python train.py --n_mels=64 --num_classes=4 --positions="rope" --am_softmax_scale=16 --lr=0.02 --final_lr_fraction=0
Rows from block 2, named by matrix and row number. Rows with one number belong to one attention dimension. Each number is 128 + 24 x the weight over its row's rms, rounded and kept within 0 to 255. All counts start at 0. Numbers have three digits each. After the name is the row's rms in percent of the matrix's.
# q: attention query (model.blocks.2.attn.q.weight, 384x384), inputs 192-287
# k: attention key (model.blocks.2.attn.k.weight, 384x384), inputs 192-287
q.84 180:128128124127136125128128121128128128128126126044128123128127042130128121128128001128127128128128148128128128124127129130127018120128129255129128129134128120128128128210128130130128129128126006128111128128130128128128128128128128125128128128128130128128128145128127128128120130119128128128
q.85 138:128142131130126128126128122126128146128131106129127128128157128128129128128128038128122128100128127128128127128128129034128118168130128154127160127126128115131128129136128128120128128130128048128139128128128128128128128128125128128126128128133104128128129138128128128128126065131128128128
q.86 220:128129129129134128128111045128128128130128114216128127127150108127128127128127137128128128128128128127128129129129128128128167129128128062145128128129128126129128128134128128128128128129127149128128128127128128128128128128127128125128129128128177128125128130128128128128128096130128128128
q.87 158:128128129128092128128105128128128128126134128130127128128130128125128128128128126128128128128128119128126114128124146127128153094128128125114164128128128129128128128093128128128128128127133126128128128128128128128128128112129128127134118128128128128149128128126109128128128120128128128128
q.160 161:128130128130135126128131128129128125128117139136130129053129255127129132128128129128130128128128120129128135129129128129127128140128128127128128128120128126128128128132128128127128128128128079128128128127119134128128127111128128129128127128128129134129125128128128128128128126149127127128
q.161 266:128128128130124128130128172128128128127126105173127128128126255127138128128128215128127128129128128128128138100129125128129132128128128127255126128128128124128128128137128128128128128128128123128127128162128128128128128128129128128128129128128137127135128128128129128127129125133128130128
q.162 239:128128128147112127128128156128128129129126206136128029120124027128108128128128064128128128128128127128128134128121128123128255102128128121134132128128128121128128128092128128128128128128128136128127128138127128128128129128128128161128170128128117128115127130128132128127128130125128128128
q.163 143:129128131127110128128142139128128127125131043134128133115159124130122127128126190128130128125128128128128140128126136125128111068128128066255128130127128127129128128000128128123128126128133000128128128111128128129128128128127128129128126128128125128136129111129126129128128142158128128128
q.164 246:128128128130137127128129126128128128127127127125129129126125000130128128128128000128128128112128127128128172128130128126128129109129128089127128128126128126128128128149128132130128128127123124128141128129128128129128128127128128126128120129128146128148128128128128128128128128134128128128
q.165 105:128128130128135128128129128128128129124126058130128130127083199128128127128128129128131128136128003128128141128128128129126114087129127127132129129128128126128128142131128128126128128127123163128128128128128128128128128128128127128128122128128129131125127126133125128128128156128126131128
q.166 240:128128130126130128128129144126128127129127128000128132126109115128128128128127127128123128128128128128128130128128127133128052127120128129128128128130128131128128127130128128135128128128127126128125128127128126127128128128128128128127128128128050133128128130128129128128128130115128126128
q.169 216:128127128128125128131128128128128128124112142165128127126128164153120128128128000128128128128128128129128111128128128126127139106130128079123128128128128128128126128120128128128128128128130244128128128120128128128128128128126128128128119128128137128108128128128128128128128127126127128128
q.176 089:128128127134000128128126138128128128134108104135115163187000129123129133128128107128118128128128087128128128127128134128127127159128128255138130125128128144139125129138128128124128127128126131128128128129128128128128127124135128126129000128128120129133128127128091128128130128187127128128
q.177 258:128127128128128128128128128128128129128126169139125134120126255129134128129128107128129128128128175128128120128133129128128125127128128177000128129128128131128128128120128128128128128128127133128128128128128128128128128128139129131128122128128128128151128111129128128128128128120129128128
q.178 241:128128128128129127128125127127128128127127134151128128126144118128128128128128000128129129160128129131128120128128136127128137128128128095005135128130128136129128126133128128128128130128128158128128128114128128128128128128134127128128128128128126128127129131129119128128128127157128128128
q.179 114:128128127123125123128130123118128129128113127122131162129000196130131129127129000128129128119128106128128129128140128128128136121128124143175129127128128126129128120139128128129129126126128089128127128128128128131128128128127128130127126128126128128128129129129127128128128129132128128128
q.180 253:128128129129130127128128134128128127128134125126128128129131133132128122128128117128127128130128125129128127128128127122128128128129128112158126128128128132128128131128128127128128131128130000128129128127128128128128128127127128128128127128128172129128127128128127128128128128128128128128
q.181 129:128127129128137128128127126131128128124128151046127128134122126128133124127128106128131131133128130127128141128133129128128036138130128153082128128127128136128128128129128128105128128128128144128105128132128128128129128128128128128128106128128135129128128128127128128128129123128128128128
q.182 326:128128128130128128128128130128128128128128122127124128128130128128128128128128132128127128126128128128128103128127127128128120132128128127131127128128128126128127128132128128129128128128128119128112128127128128128128128129128128127128129128128127127128128123128128128128128129104128128128
q.183 028:128128128128128128128128128128128128128128128128128128128128128128128128128128255128128128128128128128128128128128128128128128128128128128000128128128128128128128128128128128128128128128128128128128128128128128128128128128128128128128128128128128128128128128128128128128128128128128128128
q.185 094:128128128128127130128127128149128128126125129133128128133128140129052127128128119128148128218128128128128125128124128128129127082128128131208125128141133115127129128042128179128128128128128255128125128126128134133128128127128128128128129128128128128107128128131128128128126128128129129128
q.190 011:128128128128128128128128128128128128128128128128128128128128128128128128128128128128128128128128128128128128128128128128128128128128128128128128128128128128128128128128128128128128128128128128128128128128128128128128128128128128128128128128128128128128128128128128128128128128128128128128
q.195 144:128127186127136128128129127125128128130128139137128128128144128124117130128128130128170128128128203127127140154129157129128128122128128106118128128125128128131128127255128131131128135128128129128134128128128128128128128128130126129124128128128121128109128148128128128128128131128128128128
q.196 236:128128130145128129128128131128128128128125126130122128135128059126127128128129255127128128130128117128128137128128128128128255128128128124125128128126128128127128127127128128128128128128129088128133128127128128128127128128128128132128113128129128128129128128128119128128128080174128128128
q.197 303:128129128128124128128128130128128128128142128116128128136124154123128128128128133128128128128128126128128209128139127156128122116129128136140128128128128130128128128121128128127128127128128255128128128128128128127128128128128128128130132128128143128109128128128128128128128119128128128128
q.198 114:128128128128128131128128140128128127128129128111083130134000132130119128128128000128168128157128125129128128122097129129128130133159128050128128128130128128128128135156128128128128128128129129129114128128128128128128128128121128130128123128128104128128128126128128128127128127128128123128
q.199 131:128128129125170128128124115124128128128129172100128123107130125122128129128125126128128128110128254129128167129138128128128130101128128130056128127128128128128128126128128128128128152128128092128129128128128128128128128128128128127128161128128130128130128127128117128128128156128128132128
q.211 114:125126128128135126128129126131128128126127122138127144129130219129128128127125076128127128128128235128128126128122127128128126142111128255173128128119128121128127123136128128128128128128130121128127128150128128128127128128129123127128146127134129130130128128128127128127128143052128129128
q.212 266:128128127134126128128131128128128128128127128128129127131131000129125128128128128128127127127128119128128122128128128130128130128124128124126128128126128124128128128198128128129128127128128133128128128128128128128128128127128128128126133128128076129127128126128132128128129130128128128128
q.213 260:128128131128130128128128131129128130128130135149131127128127143128130128128128127128129128128128127128128118129128130127128130128128128000129128128128128128128128128199128128125128129128127255128130128128128128128128128127128128128128128128127148128125128130128127128128128127124128128128
q.214 118:128128129128135102128128127127128129134126127221128128138095129128128127128128120127157128135128125128128128128128086129126126131128128128189118128128128128128128131133128125128128140128128124125128128128128128128131128132128128220128127128128130129127128128127125128128130125123128128128
q.215 079:128128128128167121128128134128128185128128159129128128128128124128128128128128128128003128127128124128128128128128153130128127137128128130128130128124128128128128127132128128128128123128128129128128120033128128128128128128128128128128128128128131128128128136128128128128128128128128128128
q.226 181:128127131127128130128125101134128127128124135133126094123128130127134126128128248128128128128128126128128121128127130128128136128128129095136108128116128119128131130214128128128128128128128129128128128127128128129128128128129128137128101128128075128126128130128114128128126124127128129128
q.227 202:128127129128074128128128203127128128130127128113129128126129094131128131128128126128167128127128125129128126132131126130128000118128128135133127127128128132128128128002128128128128128128128129128128128118128127124128128128128128134128134128128131127120128129126127128128127131128128128128
q.228 192:123119128128150129125128203128128128128130125120128135128127192128128126128128120128115124128128128128128128128128113132128202124127128128130094127128128136130128128126128128128128128128127141128128128122128128128128128127128128128127160128128255128130127128121133128128128128128128129128
q.229 102:128129135129152127128129127135128128152131132208128127125130110124124128128128131128130128129128140129108123128128255197128128128128128135128128128128128130127132127126128128128128124127129131128131128132128117128128128131132128128128000128127127128169129127128128128128128128128128128128
q.242 147:128128127127186128128100130128128128128128209124128124131128150129129127128128124128129128125128128128128128125132118127128116124128128132178119128131126150128128128023128128128128128128128029129130128128128125129128129129128128124128119128128128129142128132128118128128128129139128128128
q.243 122:128128125128128128128127096128128128128128159228128128150138000130128126128127089129030127129128126128129119128130127128128138129127128121000126128128130130129130128131128128128128125128128127128127128128128129128128128128127128128128128128129152128125128136128132128128137128127128127128
q.244 141:128124130139154126128127130126128120130121127158128134125130171128128129128129125128130128128128129128128131131121128127128052112128128082122127128134128130128130128131128128128128134128130140127129128191128128127128128130128128101129132128126127127095128129129129128128128172123128128129
q.245 078:128121128128128127128128147126128127131128130130128031159128149128128135128129255128128129133128128126128023124128120128128129109128128128128127128128128255128128128128128128128128127128128128128128128127128128132128128128128128128128128128128127132121128119128128128128116128142128129128
q.247 022:128128128128128128128128128128128128128128128128128128128128128128128128128128128128255128128128128128128128128128128243128128128128128128020128128128128128128128128128128128128128128128128128128128128128128128128128128128128128128128128128128128128128128128128128128128128128128128128128
q.257 123:128123129128135128128119081113128127128124117127127131129128133132120128128128129128124129151127128128131054127133129160126125128128128122129130128128128127133128127133128125132130129128133115131133128129120125128132129131128128117128132128128126128132128119127128128128128123131128128128
q.259 326:128127128128128129128128134126128128121128128127128127128131126127127128128128123128133130128128128128128128128129124134128255124128128134125127128128126128128128128127128128128128128128127066128128128128129129128128128128127128130128128128128144124121128128128128128128128128147128129128
q.260 256:128128128128133128128127121128128128128132129099124128144140129127128129128128160128119128109128128128128118129131119129128139123128128117143119128129128128129128128184128128128128136128128096128128128134128128128128128128128128128128133128127128128132128127127128128128131125136128128128
q.261 053:128128128128128128128128128128128128128128128128128128128128128128128128128128128128128128000128127128128128128128128128128128128128128128128128128128128128128128128128128128128128128128128128128128128128128128128128128128128128128128128128128128128128128128128128128128128128128128128128
q.262 443:128127126128128128127126128128128128128128128000128128154125179129128128128128136128128128128128127128128128128128128117128000123128128124124128128128128128128130137143128128126128128128128169128128128130128128128128128128128128125128072128128128128127128128128125128128124128131127128128
q.270 152:128128130128129128128128156128128128128128128103116126130128132136096127142128244128136128122128086129128119129122070125128161127131128126128129128124128136129128127129128128130128128128128138128128128124128128128125128128128128128128131128128128128126128128131128128128127134129124128128
q.273 131:128128128129133128117119104132128128128128128240126124140127132114128128128127169128131128136127132128125127128127255118128064095128128121128128116127128097125128128133127127128128126128130141128130128130128128121128128124128128194128196131128000127255129128120125128128128117069128127128
q.275 215:128128126127128128128128145123128128130124085128128148141131112127127132128128128128128128138129128126128132129114137127128000133126128000128127129127128116130128128134128128128128128125128139128128128130128128128128128128128128130128128128128128126125128123127128130128135126129128128128
q.276 216:128127130130130129128128129126128127128130138138122135128054120131125128128128128128128128040128129128128121130128128130128128128128128239127128128121128110125128127137128131128128127132128022128125128128128128128128128122128128124128130128128122123128132127128128128129128128129127129128
q.277 011:128128128128128128128128128128128128128128128128128128128128128128128128128128128128000128128128128128128128128128106128128128128128128128128128128128128128128128128128128128128128128128128255128128128128128128128128128128128128128128128128128128128128128128128128128128128128128128128128
q.278 226:128127119129127125128129128129128128130131126078128128114131148130128128128129106128152128136128125128128128126128125125127255154128128116131128128129128128128128128147128128130128128128128121129128128135128128129128128128128128128128126128128184135134129126128130128128128128118128127128
q.279 005:128128128128128128128128128128128128128128128128128128128128128128128128128128128128128128128128128128128128128128128128128128128128128128128128128128128128128128128255128128128128128128128128128128128128128128128128128128128128128128128128128128128128128128128128128128128128128128128128
q.282 113:128128126128128128128128128128128127128128128127122127128128133152128128128129130128139128183128126128128128127128096126128127129130128126128130128123128126128128128128128128128128134128129183128127128128128128128128128128128128128128128128128132128128128128128128128128128128128128128128
q.290 106:128133131125089135128127171128128128123133130129127127114133127128126128123128101132126128148128126132128019127132128069128054229128128129000128128127125149129128128117128128129128129128127119128126128102128128127128128128129128128128138128128000128139128123128128128128129128128128129128
q.291 321:128128128128130128128128124125128129128128129129123126128128181128128128128128115128128129126128129128128125128142128126128127128129128127044129128128128126130128128167139128130128128128128117128128128128128128128128128128128128128128092128128068128127128131128128128128128138129128128128
q.292 192:128127127128126123128128128129128128128110110131129128134123125128128126128128128128131128128128128128128079128126131115128095095128128131255128128128128127128124128248128128129128129128127000128128128125128128129128128128128128124128131128128107128146129128128122128128148158137128125128
q.293 231:128128128128103128128129128124128126131128149128126128134117127128128129128128127128128128128128128126128127128128114128128129132128128129126128128128128128128128128109128128130128126128130108129123128128128128128128128128128128128128128128128125128122128129128128128128127128128128128128
q.294 029:128128128128159128128128128128128128128128128128128128128128128128128128128128128128128128128128128128128128128128128128128128128128128128161128128128128128128128128128128128128128128128128128128128128128128128128128128128128128128128128128128000128128128128128128128128128128128128128128
q.295 007:128128128128128128128128128128128128128128129128128128128128128128128128128128128128128128128128128128128128128128128128128128128128128128032128128128128128128128128128128128128128128128128128128128128128128128128128128128128128128128128128128128128128128128128128128128128128128128128128
q.306 155:130128128129131126128128128128128129128132178139105128126193141128129128128128255128129128129128136130128131128123131128128125130128129108138134128124129130118130128138128128128129128128128144127133128127129128128128128128129128131128116128130094128127128127128128128128127131197128128128
q.307 239:128127132128130128128125146128128128128192135125124128133154122128128128128128119128121128128128131128128126128128127129128127126128128133107126128129128128128128128255128128131128127129128121128128128128128128128128128128128128128130109128128129128131128128128123128128127123133128129128
q.308 169:128128126127123126128128133126128128128128125000121128128128223126128127128128125128128128127128131127128143125129118128128130128128130141122133128126129129128128127116128129129129127128128124128128128128128128128128128125128128130130142128128041128131128127129134128128128126160128127128
q.309 368:128128128127155129128126132128128128128126142122131128128126162128127128128128132128128128128128132128128128128128129127128255132128128129156128128122128131128128128127128128128128128128128132128137128129128128128128129128128128128129133128128170128128128132128127128128126127130128128128
q.310 013:128128128128128128128128128128128128128128128128128128128128128128128128128128128128128128128128056128128128128000128128128128128128128128128128128128128128128128128128128128128128128128128128128128128171128128128128128128128128128128128128128128128128128128128128128128128128128128128128
q.322 238:128128128128128128128129119128129128128132129051177128174123126126128128128128140128128128112128121133121128128128128134128052129128128125132128128131128103128129128216128128126128129127128128128128128130128128128128129128128128130128127128128129127131128122128121128128133127121128128128
q.324 100:128128129128129129128141255133128128129129129020127128128109214127128128128128094128120128128128162128130126129117125156131140153132128095139122128081128070131128128104128128121128122129129218128124128128128136128128128138128128133126117128128128128124128141128128128128129125092128128128
q.325 213:128128119128129128128128055128128127128128228131128128135113129123128128128128128128129128103129255127128192128128140128128094128128128133126128128129128087128128128128128129128128128128128111128129128128128130128128128121128128125128129128128119127124128128128128128128128128127128128128
k.84 197:128128128128112128128127144128128151128128129255127129133131094125128131128128072128127128125128129128128086128129126128128135130128128127127128128128127134128128129129128127128128128128132122128129128138128128127128128128128128128129170128128146128127128132128128128128128128130128128128
k.85 091:128128127130127128128121128128128134128128255125122122128127129134128128128128115128115132123127126130128129124128128128128141128129128127126129128127128128130127126126128128129127128128128124128127127121127127121128128132128128128127131128127000128133127137128130128128129092130128129128
k.86 453:128128128128129129128128128128128128128128128129129128128135000128128128128128124128128128127128128128128130128128127128128124128128128128128128128128128166128128128121128128128128128128128128128128128128128126128128128128128128128128129128128078128128128128128128128128128127128128128128
k.87 219:128127128128176128128130147129128128133128128011127128128128255127128126128128123127128128124128128128128129128130128128128127130128128126145128128130128128127128128127128128127128145129128144128128128127128128128128128128131128127129129128127129128129128127129130128128132131131128128128
k.160 116:128127130126115128128141131135128132114128255127130133128137205127127127128128129128130129131127201129128106128132122128128131133128128134134125128127128128128130124098128128121128128125128129128129128121143112129128124129129128135128000128128131128011128132128135128128125135125128126128
k.161 261:128128128131132130128128128128128128129121128128128128126128141128128129128127255128129128128128127129128128128128128127128122130128128000126128128129128128128128129213128128129128128128128046128125128132128128128128128129128128127127129128128090128110128128129128128128128153128128128128
k.162 159:128130127116128128128130134119128127128130163128128126133132141129128128128128158128130127131127129129128128127125121128129131153128128122128128129128128128128127128126128128128128128127130128128155128130128129128128128130129128129128128128128149128123128131128128128128128128129127128128
k.163 070:129128128128128128128129131128128143126139124111125128126101129128128123128128138128128128130128142130128131130128128138128127134128128129135156128130128127128133128152128128132128128128129120129128128124124128128128128137128128129128126128128116128099128114128133128128129121114128128128
k.164 185:128128128128129128128133129128128128126095037129128145137061126126129128128128255128128128127128128129128152128121132130128144084128128134131129128128128130129126128128128128128128128128128138128128128128128128128128128128128128128128129128128104128161128103128128128128128129126128128128
k.165 173:128128128127114127128130126130128128128127127132129128128128131128068129128128128128121129128128128130128127127129126125128110128128128118153128128142128128128128128115128128130128128128128129128126128139128128128128128130128128128126128128128124128129128133128128128128128132128128128127
k.166 126:128128128127255128128126127128128126125128128121128128128128159128128128128128000128128128125127125128129088128130129129128131144128128104153129128136128132128128128221128128122128128128125173128129128132128128128128128128128128125129117128128255128118128128128132128128127132133128128128
k.169 188:128128128128126127128128129127128133125128122129133128128128128129128128128129198128128128126128127128128127128127128136128121129127128255108129128128128129128128126126128128128128128128128128128126128128128128128128128125128128128128129128128128128148128128127128128128127117123128128128
k.176 144:128127128133151128128133138146128128128124000127128157128138125128122129128129161129128141143129089127128207128133128089129127129128128128129128130128128127127129128169128128167128127128131151128128128074128120127128128099119128128127218127127086128128128131128126128128137125125128128128
k.177 256:128128129134120128128128128128128124129127135127128128119131135128127128128128216128128128128128105128128199128129128129128128129128128112124128128128128128128128128156128128128128128128128111129147128129128128128128128128128128130128138128128123128128128121127128128128127130129128128128
k.178 191:128128129128100128128125154127128097127128119134128130132129107129127129128130029128128129120128125127129073128128127138128127128129128129119127128127128128128128130119128128125128127128128187128127128074128130129128128128122129127126123128131000128128128137128128128128128128125128127128
k.179 192:128129129128115128128127128128128129128113132126131126128147128127128128128128066128128128128128180128127128128144129128128128120137128124140128128128128128128127128119132127128128128128129124128125128128127128130128128128129128128123128128128127128125128128128128128128129124094128127128
k.180 189:128128128130130128128128129128128128119128127147124128121128124129126128128128152128128128115128127128128128128125128126128130137128128064020128128126128128129128128093128128128128130128128210128128128127128128128128128126128128128127118128128130128132128096128127128128128127123128124128
k.181 095:124127138128118128128147113128128128131132127128128145122166128126128128128128255129128128163126128127127140133128130130128128121128128119119128128127128000128129128096128127118128128128128152129191128127129128133128128128131128130133077128129191129084128137126128128126150128129128129128
k.182 514:128128128128127128128128129128128128128128153128128128128128131128128128128128132128128128128128128128128127128129128149128144124128128143127128128128128128128128128124128128129128128128128131128128128128128128128128128128128128128128128128128080128128128128128128128128128128128128128128
k.183 024:128128128128128128128128128128128128128128128128128128128128128128128128128128127128128128128128128128128000128128128114128128128128128132128128128128128128128128128128128128128128128128128128128128128128128128128128128128128128128128128128128128128128128128128128128128128128128128128128
k.185 103:128128128116202128128137128128128130128129126071128128121152128128126128128128128128128128128128128128130133128128128128128122130128128067143129128127128115128128129255128128128128128128127146128128128130128129128128128128128128128128120128128129126126128124129128128128128127141128128128
k.190 017:128128128128128128128128128128128128128128128128128128128128128128128128128128128128128128128128128128128128128128128128128128128128128128128128128128128128128128128128128128128128128128128128128128128128128128128128128128128128128128128128128128128128128128128128128128128128128128128128
k.195 121:128130128128139125128128124130128130129128128132129131043148226129128129128128125128128121147128126128128132128129128122128106132127128131253128128128128118142128128129128130128128128128128128128152128127128127128128128128130128128128128128128125131124128128128128128128128048123128128128
k.196 139:128129126128129128128128139133128128128130094133130128131127000127129127128128135128128129126128150128128129125129127128128128124127128129150127128128128129128128127128128128129128132128124128128129128141128128128128129128128128130128129128128129128129129132129131128128130129127128128128
k.197 188:128128131128129124128123128129128128126128156136129128130119000128128127128127127128127128130128128128128133128129127131128150188128128134128128128128128127129128128127128128128128118129128109128128128131128128128128128129128128129128128128128128128128128129128127128128128128151128128128
k.198 137:129116126128172128128128128128128128128140128117122128128128013128128127128129083128132128122127129128128126128127130133128127128128128116139128129132128128127130128255128128127128128128127150128128128128128127128128128128124128123135121128128130128138128128132128129128129128124128128128
k.199 211:128128128128122127128130135129128128129128128148128128127107127128128128128128131128142128128128128127128118128128132128128131127128128128127128128128128140128128128125128128130128126128130128128128128128128128128128128128128128128128128128128127128128128105128128128128128128128128128128
k.211 096:128117125129127126128128129128128128129130128031131145124067131124125129128131125128129128165128109128128145128148128127128255121128128156113128128128128123127128128125128126124128162128129135128128128127128126134128130128128128129129131128128134128135128128128127128128119127118128128128
k.212 270:128128128127140128128127128127128128128119132075128128128128205128130130128143000128126129129129117127128129128129128090128132161128128124154128128129128128128128127133128128127128128128128132128125128129128128128128128129128128129128128128128129128125128128128128128128128128128128128128
k.213 256:128125128128015128128129125128128128129128128202129131128131122126128127128128255128125128128128130129128128131129129127128117121128128125114128129128128128128130128113128128127128127128128131128128128128128128128128128126128128130128114128128128127127128128128123128128128128130128128128
k.214 181:128128128128127130128127131128128128126122129088128128128128163128128128128128110128096128128128127128128137128128129129128124128128128128128129128128128128128128128104128128128128129116128128128131128126128128128128128129129128128128128128128127126108128127125129128128128129122128128128
k.215 078:128128128128128129128128125130128128128128121159128128123129000128128128128128128128129128128128128128128028128128130118128124129130128127160122128128128129128128140133128128116128128128128000128128128132128128128128128128126128128128129130128144129128128093128126128128128127128128130128
k.226 184:128127131129128126128122128128128128129126124126100148127130124104128128128131065128124119127128127128128129132123125130129233176129128151081128128130124128128128128143128128130128129128128146132128128124128128128128128129128128125128136128128148128132126129133119127128128135128128129128
k.227 167:128141129128104128137129126129128126128128125103127017128131130131130125128128112128127128127128129128129141126129128128128120145130128124127133128127128126128128128128128128128127128128128089129128128126129128128128128128128128128128134128128128133123128124128128128128128129101129128128
k.228 084:128129113128128125128129112128128120128128068128136127128128136132128128129128132130107129140127132128128133127127094129128126127127128170140128128128127130121128128132128128127128129138132193128128128128128126130128128127128128128128128128133132133076134128128128128129128127139128128128
k.229 094:128128128128128128128128129128128128128130119060128126128130127128127128128128255128187128128128128128128128128138128128128126128128128126128128128128128143128128138000128128128128128128129239128128128128128128127128128128128128128128127128128126128026129129128128128128128131128128128128
k.242 073:128127150128126130125129125128128144129121132000125125129128130076131128129131175128217122126128121128132128128128115129124128128127128129144126128131128166129124127103131127128128156130128200128123128143118128113128133116128129128128133128126104132114128125128129127128128129128131128128
k.243 124:128129128128125128128128125128128123127130128183127142124128142139128128128129255128127119094128119128129125129126125129128118129128128121117127128131129126129128126111128128128128125128127176128127128126128128135129128128128128128128129127128125128126127109128128129128108125129128128128
k.244 148:128128128128003128128130129133128125122128120128128128128081123129128129128128125127202125128128121129128127128129123128128119130128128143130127127134129128125130128128128128128129128128128123128094127127129128128128128128128128126124124128128128128128128121128128128133127128137128133128
k.245 072:128128128128128128128128000128128128128128128255128128128125135056128128128128174128084128124128128128128128128128133129128114127128128255157126128125128128130128128128128128128128128128128131128128128128128128128128128128128128128128128128128094128126128129128128123128128129128128128128
k.247 024:128128128128128128128128128128128128128128128081128128128128128128128128128128128128128128128128128128128128128128128128128128213128128128128128128128128128128128128128128128128128128128128128128128128128128128128128128128128128128128128128128128128128128128128128128128128128128128128128
k.257 062:128127126128128128128128125171128126128128128132128128100128128128132128128129114128128128068128129128128255128128185131128195119128128129128128128129128094128128130255128128131128125128128129128128128144128128128128128128129128128128129128128127125100128128128128128128128127128128128128
k.259 315:128128129128127127128128128128128128128127135193125128128128128130128128128128127128135128090128130128128128128129122128128000127127128133128127128128128128128128128120128128128128128128128158129125128128128127128128128128128128130128132128128113128127128131128128128128128128122128127128
k.260 139:128124126129123129128128137129128126129126128000128132128223132126128128128128117128130127208128128128127129128128128131134085130128128103143132128120130126128127130200128128128128128128128132126130128128128128128128128128128128128128129128128148128131128128128128128126127127109128126128
k.261 038:128128128128128128128128128128128128128128128147128128128128141128128128128128128128128128128128128128128095128128128128128128128128128127128128128128128128128128128128128128128128128128128128128128128128128128128128128128128128128128128128128128128128128128128128128128128128128128128128
k.262 121:128130129128128130128128127127128128126129128139127128127129120130130128128128127128129128255128255128128128128128123131131155130128128129128128128128128127128128129128128129127128128128128108128128128150129128128128128129128128128128130128128184126135128124128128128128128123130128128128
k.270 247:128128122128128128128128122128128128129127130255128128135128128126128127128128118128122128130128128128128130127122162127128255132128128128128136128129128109128128128128128128128128128128128129128129128129128128123128128128128128128128129128128123128128128128128129128128128126127128128128
k.273 268:128128112128128126128128129127137128129128129129128135127126127128128128128128128128130128128128127124128133127128128129128128130128128128128128128128128130128128128158128128128128129128128128128128128128128128128128128128128128128128129128128134128132128100128128128128128128128128128128
k.275 153:128116038128153128128128128128128127129127127128128131122128120122127128125128135128128128127128125127129094127127121153128095126136128124122124128133128128130127129126128128124128130128129183128127128128132129124128128129128128131128128128128123128161128128128129129128128130129128128128
k.276 305:128130128128129127128128129128128127128128132061128127127132107129128128128128124128128128104128108128128125128128043122128134128128128128128127128128128128128128128104128128129128128128128128128128128130128128134128128128128128128128127128128094130127128128128128128128128127126128128128
k.277 041:128128128128128128128128128128128128128128128128128128128132128128128128128128128128128128018128128128128132128128186128128068128128128128128128128128128128128128128128128128128128128128128131128128128128128128128128128128128128128128128128128128128128128128128128128128128128204128128128
k.278 490:128127132128128128128128130130128128128127128126128148128128146129128128128128128128128128233128127128129127128128124128128255128128128127123128128127128128127128129128128128128128128127128128128127128127128128128128128129128128128129129128128129129128128128128128128128128128128128128128
k.279 008:128128128128128128128128128128128128128128128128128128128128128128128128128128128128128128128128128128128000128128128128128128128128128128128128128128128128128128128128128128128128128128128128128128128128128128128128128128128128128128128128128128128128128128128128128128128128128128128128
k.282 161:128130128128131128128126128128128128128127128132127096126128128128128128128128125128128128117127133128128127129128128168128255129128128131128129128128128127128128128128128128123128134128128127128128128129128128129128128128128128128128127128128149128120128128128126128128127128128128128128
k.290 070:128128128128121134128128119127128128110128143092128137129173178128128128128129209128125128168128128128132123128128128126128217129128128187127128128126127128128128128125128128121128128128129125128126128128128126128128121128129128132128133128128255128126130149128136128128128113127128128128
k.291 187:128128129127127128128131131128128125128128139126129128127128255128128128128128255128154128127128128128128128128122129132128127126128128126130128128125128129129128128124128129128127128126128120128117128128128135129128128128128128128126121128128120128127128123129129128128128129128128128128
k.292 161:128128123129131128128114128129128118126136171132128128128130132128128128128128089128128128125128119128128128128124128128132118128128128129129127128127128120128128128127128128128128128128128135128128128128128129126128128128129128128128127128129255128133126144128128128128123101129128128128
k.293 269:128128128128130128128129126129128127128128128157127127128112000128128128128128110128114128142128135129128139128128128143128133128128128138136127128128128114128128128133128128128128125128128127128130128129128128128128128127128128128128128128128148128110128128129128128128127130128128128128
k.294 044:128128128128101128128128128128128128128128128128128128128128128128128128128128128128128128128128128128128128128128128128128128255128128128128128128128128128128128128128128128128128128128128128128128128128128128128128128128128128128128128128128128128128128128128128128128128128128128128128
k.295 026:128128128128128128128128128128128128128128128128128128128128128128128128128128128128128128128128128128128128128128128128128128128128128000128128128128128128128128128128128128128128128128128128128128128128128128128128128128128128128128128128128255128128128128128128128128128128128128128128
k.306 175:128129128128120131128127132127128128128141119144134128132127174128126128128128127128129128128128112128128130128128128138128128128128128142126128128122128128128128128107128128128128128128128128128128128098128128132128131127128128128128128128128129128128128124131128128128139134130128128128
k.307 233:128128128128128128128127123128128128126128126087128125128127182129128126128128124128128128128128129128128127127128128130128000128128128175103128128128128126130128128124128128128128129128128130128128128128128128128128128128127128129128123128128119128127128129128126128128129127124128128128
k.308 105:128128128128120128128131125129128127129129117255131128126160255123130128128128196129128128128128131127128106114128129128128127154128128128134128128128128129130129129122128128128128132128113130128131128124127128128128128127128128131128127128128094128158128131144128128128126129114128128128
k.309 167:128128128128107128128119111128128127128127116133128135127129122129128128128128185128128131129127128128128140128131128128128129108128128130128128128127128122129128129146128128128128125128128121128130128126128128130128129128128128128128128128128255128128128133128128128128128126129128130128
k.310 009:128128128128128128128128128128128128128128128128128128128128128128128128128128128128128128128128128128128128128128128128128128128128128128128128128128128128128128128128128128128128128128128128128128128128128128128128128128128128128128128128128128128128128128128128128128255128128128128128
k.322 216:128128125128128129128128052128128128128134131255128142067129128128128128128127138128116128151128129127124125128128128141128130128127128129128128128127128093127128129134128128128128128128128118128128128128128128129128128127128128128128131128128128128142128128127129128128129144128128128128
k.324 154:128128113130127127128128176128128128128128122000129128192117178119130128128132126128130127000128093121128135126128128105128139128128128143131128128128128143128128128133128128128128128128128083128128128128128133128128128128128128128128127128128135128128128128128128128128131130128128128128
k.325 354:128128129128128128128126214128128128128128126133129129128127142128128128128128128128123129137128128128129128128128127126128110129128128128134127128124128128128128128175128128128128127128129128128128128128128128127128128128128128128128128128128131128148128128128130128128128129131128128128